config.toml
encoder_arch = "resnet"
model = "image captioner"
dataset = "rendered dice on a table"
train_examples = 145000
image_size = 64
crop_scale_min = 1
horizontal_flip = true
translate = 0.06
tokenizer = "word"
vocab_size = 28
encoder_norm = "batchnorm"
encoder_activation = "silu"
encoder_channel_attention = "eca"
encoder_drop_path = 0.1
encoder_depths = [4, 4, 4]
encoder_kernel_size = 3
encoder_stem = "deep"
encoder_avg_pool_shortcut = true
encoder_widths = [96, 144, 208]
fusion = "cross_attention"
label_smoothing = 0.1
decoder_width = 128
decoder_layers = 7
decoder_norm = "layernorm"
decoder_norm_position = "pre"
decoder_activation = "quick_gelu"
decoder_mlp_ratio = 3
decoder_head_dim = 64
decoder_fused_qkv = true
decoder_bias = "all"
decoder_qk_norm = true
decoder_parallel_block = false
decoder_dropout = 0.05
decoder_inner_norm = false
decoder_drop_path = 0.15
decoder_positions = "learned"
decoder_cross_attention_every = 2
decoder_tie_embeddings = true
init = "xavier_uniform"
residual_init = "none"
optimizer = "adamw"
learning_rate = 0.0033
beta1 = 0.9
beta2 = 0.999
eps = 1e-08
max_steps = 8500
batch_size = 128
epochs = 7.5
lr_schedule = "linear"
final_lr_fraction = 0
warmup_steps = 850
weight_decay = 0.1
Rows from block 6 of the image encoder of a small image captioner, named by matrix and row number. Rows with one number belong to one channel. Each number is 50 + 15 x the weight over its row's rms, rounded and kept within 0 to 99. All counts start at 0.
After each channel's rows are labels from the 100 images, of 14976, where the channel reaches its highest value: "peak at" is the part of the image that holds the peak. Only what is clearly more common there than usual is listed. The data: rendered dice on a table.
# convs0: first 3x3 conv (encoder.blocks.6.convs.0.weight, 144x144x3x3, each kernel summed), inputs 0-143
# convs1: second 3x3 conv (encoder.blocks.6.convs.1.weight, 144x144x3x3, transposed, each kernel summed), outputs 0-143

convs0.21:68 57 41 53 46 50 50 48 58 50 72 44 46 47 34 34 27 53 55 41 46 42 62 46 50 40 51 51 48 04 04 46 32 52 00 68 64 38 39 52 36 49 64 40 32 46 33 41 53 33 46 55 57 50 48 58 30 41 67 56 41 36 48 35 83 50 31 40 65 30 57 48 19 43 37 48 47 21 28 48 32 41 42 17 19 55 29 47 36 32 37 49 63 49 52 34 58 39 18 26 33 41 46 21 58 44 47 51 20 68 53 52 52 54 56 52 56 39 53 41 55 56 25 49 38 46 31 64 50 56 50 56 65 48 46 38 53 47 21 33 44 80 50 73
convs1.21:45 42 70 47 54 70 36 36 18 57 35 73 52 43 75 55 61 56 25 65 41 50 30 38 48 62 60 47 39 57 74 45 66 30 33 93 81 66 42 52 42 35 70 58 39 41 46 45 51 64 47 52 49 48 52 87 65 49 34 56 47 67 57 54 52 52 64 49 53 57 33 50 48 65 41 36 57 64 58 51 33 86 44 47 47 54 68 58 55 55 68 49 62 58 47 64 45 64 29 56 46 41 78 49 80 66 44 60 24 81 52 72 32 33 32 42 85 36 59 51 71 43 61 57 86 20 72 52 42 57 53 47 89 49 35 50 68 53 62 63 37 30 65 46
peak at: top centre

convs0.101:40 38 60 54 45 53 47 51 36 49 52 50 53 62 32 26 39 71 41 44 00 45 44 50 50 25 61 56 76 51 24 35 60 46 21 08 35 33 48 54 44 49 32 23 41 43 51 51 55 62 49 59 37 50 33 55 31 47 41 51 54 22 40 43 52 55 73 44 39 36 47 48 10 75 48 50 70 42 58 47 56 24 40 28 61 56 21 34 39 51 30 47 74 81 35 68 52 76 27 40 50 57 34 50 67 54 71 67 51 64 31 45 65 44 50 52 59 61 60 69 53 46 28 43 23 45 46 52 56 46 48 53 32 48 50 58 80 51 02 58 50 49 58 32
convs1.101:42 26 77 40 54 43 40 34 15 59 58 75 36 46 57 57 57 65 36 51 58 54 31 45 55 26 61 48 53 23 73 47 44 35 44 00 20 38 49 40 50 54 34 67 24 52 60 45 28 69 40 56 61 53 55 66 71 59 48 56 36 75 58 49 39 52 73 48 57 65 48 63 48 74 49 44 57 63 62 54 77 52 34 52 66 55 65 64 65 60 71 33 70 62 53 49 55 52 42 67 14 54 46 78 79 53 48 61 61 58 23 76 61 55 49 49 72 45 57 65 67 48 79 66 55 40 61 34 35 53 67 54 14 51 57 51 82 61 38 60 47 40 66 64
peak at: top centre

convs0.89:43 59 51 38 60 48 45 47 40 40 56 46 58 34 22 36 36 28 72 55 30 44 59 50 56 47 57 39 57 00 19 44 42 44 43 59 61 38 59 70 44 48 29 43 74 42 43 52 51 54 45 57 46 51 33 42 47 45 50 59 37 27 58 42 65 50 14 52 52 30 51 41 28 66 50 54 49 39 22 36 82 35 39 40 78 55 30 43 41 51 41 48 73 96 35 41 51 61 27 18 39 40 65 43 81 41 45 24 05 66 59 45 51 31 59 48 59 40 58 29 56 62 37 49 46 39 46 66 45 47 55 49 69 49 35 31 57 33 47 32 28 64 65 31
convs1.89:42 64 54 47 63 57 27 37 53 46 45 64 44 38 56 55 60 36 43 58 59 37 22 45 40 49 52 48 66 62 64 50 46 39 54 61 58 46 41 66 56 41 46 60 49 37 62 54 40 65 39 44 52 55 62 67 59 36 37 44 46 56 51 55 51 49 39 54 52 36 32 50 50 52 45 34 44 51 33 56 64 57 34 50 96 36 63 52 54 67 59 43 79 69 43 48 52 55 51 48 40 68 77 80 99 52 18 31 29 62 76 83 54 46 36 55 85 35 59 08 64 47 66 53 55 16 67 66 55 59 82 40 87 47 43 46 62 62 54 49 33 36 78 56
peak at: top centre

convs0.133:45 40 58 64 39 51 46 30 58 21 65 49 28 62 48 51 33 42 54 51 34 44 13 20 52 33 36 41 48 66 40 17 55 39 57 52 55 29 76 37 71 45 58 37 44 35 51 44 36 68 70 29 42 43 51 32 25 56 48 74 59 38 38 47 47 46 54 42 44 41 36 41 07 55 62 30 62 53 36 41 56 30 11 67 53 19 24 82 54 45 39 59 43 53 59 47 57 53 44 43 47 36 51 25 48 43 26 64 30 38 54 54 41 52 19 18 33 58 36 60 23 46 30 45 47 35 20 43 42 36 49 54 43 19 65 24 46 67 45 47 50 57 43 62
convs1.133:37 80 47 49 60 51 51 60 49 47 70 27 45 53 59 46 53 26 50 61 61 66 66 60 45 59 55 50 63 48 61 75 58 27 39 29 45 62 53 58 60 01 49 55 89 25 43 52 44 52 48 54 49 56 39 36 61 31 45 35 50 53 48 36 25 62 35 40 38 56 62 64 58 72 35 87 41 54 43 38 56 70 63 41 18 86 47 62 24 52 37 36 35 54 38 34 36 57 55 49 46 34 70 29 32 42 47 73 54 42 64 52 68 58 31 85 45 33 38 64 55 65 47 70 60 44 42 46 82 21 35 70 43 30 26 75 65 72 51 43 54 40 58 56
peak at: centre; middle left

convs0.28:65 51 28 47 41 49 23 27 45 42 40 30 43 51 32 41 07 37 22 78 88 26 36 56 48 34 28 55 42 33 21 27 48 44 36 47 46 78 43 43 51 49 47 62 38 39 43 30 44 35 60 56 38 46 45 57 54 51 37 46 78 47 53 81 37 58 36 57 64 48 25 25 19 53 44 43 54 52 35 51 41 40 33 60 54 41 50 70 46 25 36 49 49 24 76 39 48 52 47 45 38 26 35 44 52 46 30 48 14 31 34 53 41 45 16 30 33 44 42 55 42 30 42 57 35 38 78 37 46 38 41 57 51 50 35 28 38 46 20 44 49 38 45 59
convs1.28:38 50 52 43 48 46 62 53 49 53 60 37 53 59 67 38 55 50 56 31 39 48 53 40 58 52 57 41 76 35 57 81 29 48 45 31 38 27 64 64 30 18 50 24 54 65 41 54 57 21 31 67 61 59 45 46 40 67 55 59 48 30 48 38 76 71 58 49 57 57 56 72 21 49 36 61 50 38 54 48 17 82 80 36 07 62 99 02 34 54 34 53 75 67 47 58 39 48 27 52 58 51 55 22 37 44 70 50 54 54 51 66 44 50 47 67 57 52 49 60 44 57 32 53 42 36 36 67 58 62 25 46 56 37 51 54 52 50 45 38 29 46 62 67
peak at: centre; middle left

convs0.120:13 44 34 37 48 48 51 46 46 61 38 36 52 57 55 69 58 38 38 36 11 62 45 38 62 34 39 54 48 33 37 60 43 48 27 39 18 59 38 32 26 53 55 52 29 57 70 33 61 41 52 24 20 42 38 58 84 60 42 45 46 21 59 63 40 61 48 54 78 37 40 46 64 61 52 56 51 66 53 42 42 74 53 05 46 58 56 67 35 48 48 48 40 34 62 53 66 32 23 42 37 51 34 40 35 47 29 51 55 47 22 41 32 40 42 58 48 76 54 46 02 36 49 59 28 40 66 43 54 51 42 57 41 49 83 46 23 26 28 50 51 36 39 41
convs1.120:59 44 49 46 58 45 53 65 35 33 45 35 42 51 53 51 56 32 67 59 62 50 58 62 62 51 63 42 75 34 57 18 37 33 43 25 57 28 76 57 74 42 44 48 41 48 34 61 35 33 35 80 57 71 48 39 34 54 53 64 55 66 47 24 66 47 59 49 27 67 45 51 57 49 60 61 42 46 27 48 22 30 58 86 24 50 51 36 78 56 33 52 83 76 21 42 40 59 99 62 68 53 49 31 49 45 73 38 42 47 42 72 63 42 63 38 67 31 52 45 41 59 49 49 30 64 24 68 38 66 42 47 58 57 32 57 59 75 57 35 26 60 72 38
peak at: centre

convs0.105:66 74 25 42 64 46 51 47 38 38 55 31 42 51 45 46 44 16 77 37 46 50 57 55 54 50 40 46 55 21 38 48 28 49 69 53 33 43 54 37 39 56 33 51 93 54 58 35 49 74 60 49 48 40 48 40 37 65 47 56 51 66 43 55 63 47 20 43 22 59 52 48 31 51 63 49 53 31 27 49 99 22 32 45 43 44 44 41 34 53 45 59 54 78 62 34 53 52 42 53 23 35 67 28 53 40 48 41 21 36 68 54 44 47 39 45 29 59 47 55 71 71 45 54 28 53 36 25 37 32 28 59 63 53 58 37 00 42 36 57 33 62 31 53
convs1.105:46 99 69 60 51 56 49 56 59 54 53 68 63 48 54 56 68 39 54 73 59 44 38 35 37 62 53 62 71 57 66 47 87 56 68 21 22 44 43 50 52 53 40 79 84 63 57 52 56 62 39 44 66 52 54 55 48 50 60 53 38 69 49 41 25 51 56 61 55 65 34 61 46 57 27 68 24 69 56 55 88 66 54 50 56 62 47 74 43 36 57 51 51 43 35 54 41 66 57 52 54 51 93 59 44 57 28 43 26 46 97 50 33 59 56 61 35 52 52 32 46 60 84 51 50 32 75 55 82 39 53 49 45 33 59 75 70 63 44 56 36 47 59 59
peak at: top centre

convs0.18:44 59 46 75 52 40 46 59 53 34 67 53 47 40 29 20 37 40 61 22 27 31 47 46 47 46 57 44 59 37 27 38 47 40 41 57 65 16 68 43 49 41 27 19 44 24 25 46 55 62 59 61 46 53 37 40 31 29 39 67 59 34 51 36 75 43 43 58 40 45 48 43 01 70 52 34 42 35 34 35 55 43 36 45 53 48 22 28 34 49 36 48 63 83 29 35 42 65 38 30 41 34 56 41 48 41 55 48 08 62 69 49 54 35 45 38 51 24 62 61 72 64 30 43 44 50 19 45 41 63 39 49 56 48 16 39 53 73 45 46 37 70 58 33
convs1.18:38 60 63 41 73 66 21 26 55 54 52 87 42 47 68 56 52 59 38 63 31 43 37 70 40 43 50 55 64 53 66 20 83 25 40 47 54 55 31 62 51 62 51 79 52 32 62 57 45 61 45 54 35 52 54 66 70 48 38 55 52 50 53 51 63 51 63 48 81 42 47 43 37 77 38 45 59 87 55 52 62 54 26 35 71 51 46 70 45 66 47 47 54 56 81 59 54 69 45 47 62 70 74 77 71 60 41 69 34 79 64 71 53 38 49 49 71 54 59 49 66 46 64 60 77 37 90 58 57 36 69 58 83 59 43 32 72 73 58 53 53 36 64 48
peak at: middle left; top centre

convs0.34:75 43 19 44 41 52 37 23 44 40 65 32 37 60 33 37 21 41 36 42 47 20 44 78 53 29 06 55 19 41 24 46 57 43 42 44 38 80 26 29 35 51 41 84 50 40 48 43 54 45 70 27 58 37 59 42 70 39 60 36 64 59 48 78 35 49 50 51 58 45 33 42 36 55 39 50 77 54 45 60 40 40 17 31 56 50 62 59 09 37 35 48 54 37 79 36 61 42 20 53 49 37 44 42 59 29 20 49 28 39 55 59 32 45 55 32 35 46 49 43 48 30 51 32 50 56 50 35 40 42 46 51 44 50 59 35 42 49 30 42 57 57 42 68
convs1.34:41 54 53 69 64 50 61 58 57 65 24 29 72 53 80 63 63 30 47 68 59 55 49 32 52 46 60 47 63 43 70 45 54 41 41 34 48 55 75 61 39 47 46 62 55 76 65 51 52 18 28 77 58 64 46 70 47 67 54 62 47 65 54 29 67 54 46 58 45 75 52 85 46 51 50 60 24 51 47 36 08 73 64 57 00 75 66 62 58 43 37 54 51 54 50 55 38 51 59 57 64 49 60 14 25 36 67 64 34 51 55 55 46 52 46 71 44 37 57 57 42 49 73 71 47 31 65 73 62 58 36 35 73 54 67 57 53 63 48 37 36 27 68 57
peak at: centre

convs0.124:64 44 30 39 40 51 37 10 46 44 50 38 32 47 29 43 06 41 34 52 73 27 26 60 59 48 13 41 29 43 23 18 57 44 48 44 57 55 42 45 51 52 45 62 40 51 40 43 39 50 61 60 52 43 54 55 68 47 35 42 72 52 50 71 50 49 45 52 50 60 42 44 20 57 56 43 68 50 49 50 34 42 11 42 59 36 54 58 40 32 43 52 53 44 77 34 55 50 41 56 44 31 45 28 63 51 14 53 00 36 53 64 50 34 19 08 47 39 46 54 63 49 46 42 49 46 61 34 36 16 36 51 58 52 38 14 51 47 39 48 42 40 42 51
convs1.124:28 53 57 69 51 53 66 61 60 75 54 27 55 55 65 33 60 41 53 49 40 41 63 36 52 56 65 49 64 43 60 88 26 50 48 44 43 35 73 62 28 23 46 30 57 67 50 42 63 32 42 68 63 63 41 59 47 59 55 49 47 52 48 40 67 66 56 58 61 52 49 87 24 49 22 56 40 54 52 54 28 89 71 25 35 87 89 24 22 43 45 47 61 48 37 51 26 42 33 54 63 39 70 22 47 34 60 53 39 53 61 61 46 38 48 87 45 58 49 56 41 60 49 61 41 33 66 64 71 56 19 57 55 39 49 70 52 56 45 40 46 36 71 76
peak at: centre